Weights of a small image classifier.
Model: 6.38M parameters, 64-pixel images.
Training: adamw at rate 0.0012, 13700 steps.
Data: trained on rendered scenes of coloured solids on a plain floor, 195000 training examples, 18.0 epochs.
Rows from block 11 of a small image classifier, named by matrix and row number. Rows with one number belong to one neuron. Each number is 500 + 40 x the weight over its row's rms, rounded and kept within 0 to 999. All counts start at 0. Numbers have three digits each.
Before each neuron's rows are labels from the 100 images, of 14848, where the neuron reaches its highest value: "responds to" is what is common among them. Only what is clearly more common there than usual is listed. The data: rendered scenes of coloured solids on a plain floor. In brackets: how many of the 100, against the usual share in percent.
# fc1: MLP up (model.blocks.11.mlp.fc1.weight, 1536x256), inputs 0-255
# fc2: MLP down (model.blocks.11.mlp.fc2.weight, 256x1536, transposed), outputs 0-255

responds to: light from the left (56 vs 24.4)
fc1.679:536520543548398456450513571473465472468461491579488465452404496465490468543562516485538468456477554495480506535560514532446444511485531466477496495446455497535545568505622508563511514509537452504519462471481532594494480485469470436495479441504501534492581558535513474548475501451440537546498483533539519540508418462499497490557479534515427428428480492487527492563511521512528517495530518491512531512497566501468491445511487444491463521489404497452489457570474435533440520420504488501488503485503464471475473534382444499553486465434499490490481504466513517423535487547522487422539495476494502521495524558531467433513487479508524457494520482517474502447521531503526534481525499428552496483514494535493389600523500579519459578544544569563532521538490576563492476532528482
fc2.679:490546470572560493482481454472516492511449531537467576478500505406528501573466492493461471495459531518551512491396439436542554516497498486421510504494490538524473464577543470468535506479493538533522503557512488396525495521493431556492472506484504438446484522499523480563557556406464540536485565460513491569444475485523457455519384479471547473514476444471510456588523485534545465455567482537521482513490483481553459539452528443462511520477500478499475508497515404494412497498592513485518485554450447517511539464513453480494501446502464441495463448505487488548502524469521582498518493514449462491470545497527478576590539529502532512548535497480546536510440484473536499475524590472512531387512494524510557517487478466426472498585466607470497499510511462480470444499466507

responds to: light from the right (51 vs 25.4)
fc1.538:486548522585521546501518444473510523536588555486515466503474411476497442501559495531567481536501495555545514517468489557480600474503469479470499476493473526508478508507521526523540521573467510508452498547508519513441487506396422461550489502513516458492493507492456443524544460470454485504505462502484535563518455369458505528525473444471494490430518517493566508597517430481511543491403462489560523490525454465492471495520475456448525541582486437495493491546470466511534517511546474480545473431525488436537445444425470499546465498419533488519481502596584500519522510520430518458475482511558462454480460489530470492504551411489488538508492507426580476493553520540491564500503472498519520471553495554458518572456440532487450453513471578534501475590503482485546420554523497
fc2.538:497468483483465472529438495474517501549538629448534572469578495648566555593534466473465491503557489523478517516510484565563493499526485513477497516521483569536509497529518561508518528513583519503514533494530505529513452466549520552562452512539465556548449471503464478440476475553502501512436541468488479454553503440461552525537523563546526518515584526489512510526477526520462436412502475459503511491470488389548456479516574546532496487519515472495483459504462472449579533500450463537503483492530505507487539528467556484444469493490399503500496547468427478481498512566492494535489499463483531459475402456559498591503521549582482512543518497528530478544557535546523543486513467523530426462483535423450475471489507561530548493522462474557492522528501539543414508514470439

responds to: light from the left (97 vs 24.4)
fc1.433:552504537442541527471548527477532463446505480489577482524427527531505557487597467606487568455482474527484499563499484533513498520469454433497463472469433472489575482481465497493526449479502444491467519569551472523543471519527491546477567498517473497467521424540579479487467567506479438524385517532471600448551512560493503580495438496507567524539473533506540488457545462450537499458497534499528549466509490512508514502535517472423451494583472496467532477520477508476509514512495573469460516499546506427484476491434457555503501469406508505530549519500503482539522557456490504465573554511508468543491519449436479556534476504492483572481505478524442466416504495462548431455577517525526452510580465497431515513549466502532573507471558444523599478499516483546522476445512452
fc2.433:511522489475463544498496493395512519529541538499527582500442469527489513502483548513473481477471528481461475484477444516554588509488535470462513470487540528484486459568549521431465515450526528499578518499457500504512463570512471560541494497559456583493545538550461503540454483453429563516563554445489485565496446557476483467510540533499442468494563479489508492471492461480524526434428495518501514488460503487558508451439543470510518464519479610576470497478517396467564492488489457505510479525489533557440543503477531465525509448491490434443520411522495504517489564543498511511504529466538491524486501436545502541553507487599525485503550498448569473461517530526552492478593467587531451387469460465511604521552429543443480490538546502481491519468464458569439437481507485

responds to: light from the right (71 vs 25.4)
fc1.396:447511493440463548532536568484434509447457524522502505499538563451513419442490519486582538445545530581546435468477517515514504505460517500533450495540468516527491497515485520523450438503458461460537436474433444571526477472474509545476455505580446538509532485527490520481487526522515514552485499516491565422483497533461523481526511604530474525529483471474527523592456436458572518546524428427449480538562578482537519475499471542520514516476484487466506516510583433499493476462561465495452443506581521513471502546483434576502526501488538560465482400552484513499502527516503561554544477503563487516498449523518522417537455519537434540521499509456523496516457444518603451529503522478428528499454471568489486506510527547420506463500506502499521542603448429480440484484508451
fc2.396:476484480458519515494491496508535459446565431476505521567490467482482437401450475530549533508464499529532559494507521470471466494505570476560521407514419468477501515471395465574443450504467475524477409424401541516464536457451527446521496493459535501528486505493421526459491492509549526457432488558514564475493554633528545508458492505479484499464499522445457525478541500519505518466522444496482495487441556570524529493492491527479441480529553499445506518456508515524424506485509496488519520493492509477511436523549482570547447528492518475439470480574567529537509474470537493455456543528461516519490536552484601511512539479463515533492506407418495425528547553469496475531494455446486512570527452533545441588527530468494513552484455475441501467519559494446573521447526495

responds to: light from the left (72 vs 24.4)
fc1.166:551478513523547457488564476543477487439495592578444493521470492529510551521473500484447474449490570483460452416472464517525554461464557556505591540555535451517481491507562487534575488554504534475473519509518446507541471433503504468572488546527499501469542512490490482561537493447422554503444495433438518525453493526494493547564484478461503435492503491469462441483493493501564495477506567540477422476499515454474521524531485464454543548504509530511436435554492487480502433428539489480513406558542524504543523555489506567591586466486500506487473412529528558496539503514457508505431441527484450474488506514512463472522538472428537512481485461511544459485581516505487467563545455485433517479434481523624503456436474497473549534565456491524525478481465498542554569520549475
fc2.166:529508480482506512502459521483487518543529567469529573515513519516502509538448547419463495475497495509450485526479454494573483488530593484551489458511564446471422442469477457585487507493498538533589458529457469569505391500463523570536477475552492472507488451546471483411508469484445538578525590437487495502598497499500533507473446534475509546444585450508516529535516576518524455437469476449487508489488539521527541478522557566495500477501491472491445486472524464503539569462499469500583472542533509539447572526496521483479473485472462462563505590494505462489444533552500522523483518487487493497483462474615520600558527473490526506487525518452585490473457505470535492482524463507562426495518444468495518524465509553501475489474548537591514500451520460573472542485526395

responds to: light from the right (92 vs 25.4)
fc1.42:540475611520460489433480473544582466588498541509495573487504526484559479500481436572527479526475468514443531498489483551542472463524495475432477506522531554535525436526532514468525534522525493426393495508482468454507521511495452514537491511489527541496449398493430508530480483471455418507478558532529483567497520502442493523529435442506499416467482550459532497454505411470497495457509518511589530432559503471574519539487531461479471487509508512474510468532476508496494517497463474483411424486518540472622546450452502487496447462457484464471566553522559525515492499436489421493510485514533439503463530448578576518471527472498443513462468487540608508409443507500512530532504550478451496522525461542527476515433477466564454491466526545494483423505520495551531508470503497
fc2.42:486444555445458563561506551440434519473560557456562521528481538563419514493474467449553470514535507517447508482565508549502461474560502473519484490471437513500465514465534564554527490556510482465514486445475518537475447542576559465554481515498489563538474524469454447455426450549484466543453475512464517436511481508453533480488540549507490530489580543506500552571479572501459454481445499486542539523425518459497502458554517527452460473529498516489450522436503533515580556463460471500530482469521519478455526574471535456538485541534436533536519529491467519507476476576454452500467480443562550504516441506564530489480507496570513456474466454467539428498578503569571564501510428490571444512487473420512449556508530533543549480439562410490481485487528549553509542523505499

responds to: light from the right (59 vs 25.4)
fc1.148:508515478517458429503529489479566554471565514532556538485460460522555527485582495554530487532495501461525552451485477504474476464502479479484484434533587518542472489495512543578517461540418465539441491507502487497531552535459459520543588555502508458532488534466511538518461543456470528478517447485498558523568410473518510486553549478525498493463502551456583492502492422508538470467463518434475503468529494476573494496492539455447519538489440501514426499525464489400503500431541460466494508511522493453608539463461462512497475422516551540462563522514599511511498483453448568485520479450463510444494486549506459484505499508511455535519550491476580571508497487538463549528550415488473538483461488566473477618460487513419453466409532447596446470494503486537497450521509511
fc2.148:509451532412414535504539562437470494484505553520554500477493535512445509577442497466463502478576485475386516544534451566463489528525509512508456508459509529578497480473530513547504532544538520467485510499524516541484452457515505493532410476549502530534533502508465496479398479509483513583516466475454486482538466453482534508493553558534582484515542521461504512485468586528467458494411467454549514466490458499513521471529562487494494500489446537518456445443442502566525514469409478539491491514502519518440534512429570430532496522544513523539514604551435528449472533588466488578531491411568510532540497467562528499466515504559504450476498526443525490434492500566531552513539478531541483468482505391468503529447515534492544427460533445577501493495507518557454518484505482

responds to: light from the right (88 vs 25.4)
fc1.422:521514483443483477473529589526529555415578461548524506503557531509500486471459594563531565508562536513538514517505462477490473492501524498498503408464435487536538471508515476526590528517483489469473522562514494521515544524468462539522491494478533502508486487429548518570495458511501509505491490501452541471429539468374430520474510547575458438407465513517488522454551510571585510503512513436460469464507549554544485434542505522432457506490423540554502490460455417523489520485498435452538407493466540434509419519503487532544538549501526435498520487536440593508486543518518515475564479455530469571478525579522537534556441471487472534487518493536481507505541534476477535531534519508478536509471495457504512477472461494452505447484520487535565455490422456559519402449484483
fc2.422:499423493418484515523534521494475500483569484443514465522504521528468545466440434484541514526556555437381490513575493515446463490540568553545472484485449533538497539463525513525442511534513477481460500437499540526456543483470573409489498494399536464567484509482533473467464475559538468451369445527519516408484491532498546518478528440482520479500480583541498575510487542492462475563502497503516505490477548489470497516511483582530498491536526518461436569482462573497516552487505518503482494425565570487488436511499513494542483520540534559577556576470497554495533456520499467521479445463498527466526544537486547429464439500515498478489463477452494468491573573534499581502482409449520482528491541509521463540454620523505583527504488471454503500489501516523520503505509461

responds to: light from behind the scene (85 vs 25.3)
fc1.251:492493554528529479444534558607499573534522500497516500472577418500468516459474528505524483511551573523520485521452521485471487539472473513463508460524513446500414441486552518492562528429535564514519548550484445546519501481555474493510451493562486540497514439486444461511471407449423562536486486517488454478422491414469522489504532512505522479439497534426441495536446540472519493503448452513507488507538520469452516532490505522562471531543468520510584494474471475487497551540565460503489464477537560519501507430484517461484489504489600485582546459505578483508522527474498520486480500523571491474506497470515451471433524403503526615543425491443468526491507516520549473493484587549573490474528498538503467583451434464529457474463481634471498532497532525518490439495504550
fc2.251:545529464536516486534468500522524522488454533566489529436514562557539506574603455475502477518498524477600499478488527507504530495532437482381522556486503525566603553543506520428578529430451489479525483574496414492520430466509517528513446508564486554484413466511511427490537524543497454513547535533526495423551468410462497479523482522476508559482499492527527492560477526532479465473520526521525495505534493400521406525524564467500466492469471554472480521515533376476438519500465525475561531524534434500501502509484520378473505470487447516459525567444403478523492439518495480507471459505520482532507451498476450571503527481536518538535513503613496493443557491536494478497470520544478525480531542470420484464536482562531450503501509520462498525518495498532473502491493496

responds to: light from the right (88 vs 25.4)
fc1.128:462557458528524455518498478480546521443512512508474555534510439411498488480527551532457544508565549541560553442429481516521522470488528474565477437484500471526520503496584523525533474561458558509536511548495522564567501463457451533503448552495422500472508527522494499516552482525496493525461411505525514441505510469468496489545482485456449495486470537485493516526552461416497457508476410427478528590545559498506515533546504459398479567486503558537468479529458517526477509430519458425506506494545494458493465513487509501521518421546494486475466516530534534524541570483468510446468489564428484609481506513493409548466516512574554461477549436533510534521501487581447472496522520454517468454513501512494437531499424480472499579463392485582536529471435431507524443484527472
fc2.128:481511443497468460515510505555469473478523511518503424438526427508473567463499459548547558468550487500526600493544536542475409495433496494435488546474455480521510525455409563545526472419525479480437490476557530503461505455562519429498516485470544504513463494536517520469492514528561485367438403518513490427530505512476491536521540491550482510588491520481513513509486537486418488533453527511426494499510474544452529454542397508469490461518495455449474521460578567487500544479487503502488504418545533447438451470515553563472517606478492552494456524521481455485534453489505515576497493452519551498504490438496495415432486464548483486533480476591476469448502511539439510490517463447506470529451529438496487488545539514514518499549451471535504495534457576519514441554498478

responds to: light from the right (75 vs 25.4)
fc1.374:507469452469532480476518548486528463563470523467458461537516481559537475519563570517498461490484513445516459428514523475476489532470450541498491486415465487536560550524543473495556458450501532531542522552510474604482455480396483531531491566461478564562528494540532525501494512520507467541470547468498549528526522473572474431502469526515511381470486488501502504515505478432462517480381456473528496521520494449475458529544542455469498501555440532557477597539530547521480442490475554525465460498470510516494446536467525513519510472484457486549461482508453531462487536526446507423478553500418465520533474461415413526467512592484557503562533476545552513569432455507461484546435505498563529499499456511553498510554477621452534517468466493473473486511461466592474533507473454
fc2.374:502528482529533414519446481542544489477520449471501500521545387555467550440495475521491529492445525599556467426494512464484495531502547454511479485541397507472539509455479541453507456450459497489443461445515472463505513531468473475504526504435486429504480534595525497483558497535566509535452489503526554521436565555556435494480489452482417433544514497472447477531535511505492500494473498496449486499488523517493569465517499539538535534542493457496556477507532453521503476497583459426497476502501594524482439398549480543533507517466522501512495466443544531544518521463515477430481565484398470500493541489489550463494508432486491517505506401383491475495489478512455492476461489496490510481527533516522429531542577412473470542496465523474511500497460545400476402441541488

responds to: light from behind the scene (100 vs 25.3); count: one (72 vs 19.6)
fc1.1:493595490489512476491543510525465519531517453513466464559559532494517453548452510520550465522490505495528449505504522488477533511488491496466548539536552562453553602450507521507441532561539536474534475505497542530483448502441473534554496495563478508549450531414443443500499498511457451481491471505537511458545484477472539414511532542479484496575483542553487536532490486524551528529416491477548521503457485567490527442482428475551467522542469549547527500494492534490535481560494518471568480434515483456461453552489501471471518522473537548559500534527458535547471464464494472458502529445491516513452472495473481511525543478456398495460446472541548500377518492415562404455492564528398580518534512489527453467506498584548502484498449521506470530505450536574533388522485394
fc2.1:442532510423425502497544492482439509533460457505464436438515530422498495533532507497464487498525531494485466510551521501451520515505466530425495567455489561532495517525588559491462558487503570414468545537570471492492484464546497547498510498481510497504531518445559461543425527513490470501547469471427482515479445460472447465511508474463555472547466562539533465497436506486533502538400470487499503489511463494391472553542461457433532521498511451535499508548491490502528493505503545513453484447458483466488554525436563439498559466504457546562490574505461553487502544580496518521566441409539503428547473448489441480441491568500500455497436516548458514450506496585503536496520544517464511445447598419444513457440490558505551461476565482547496501508505559487474455543479529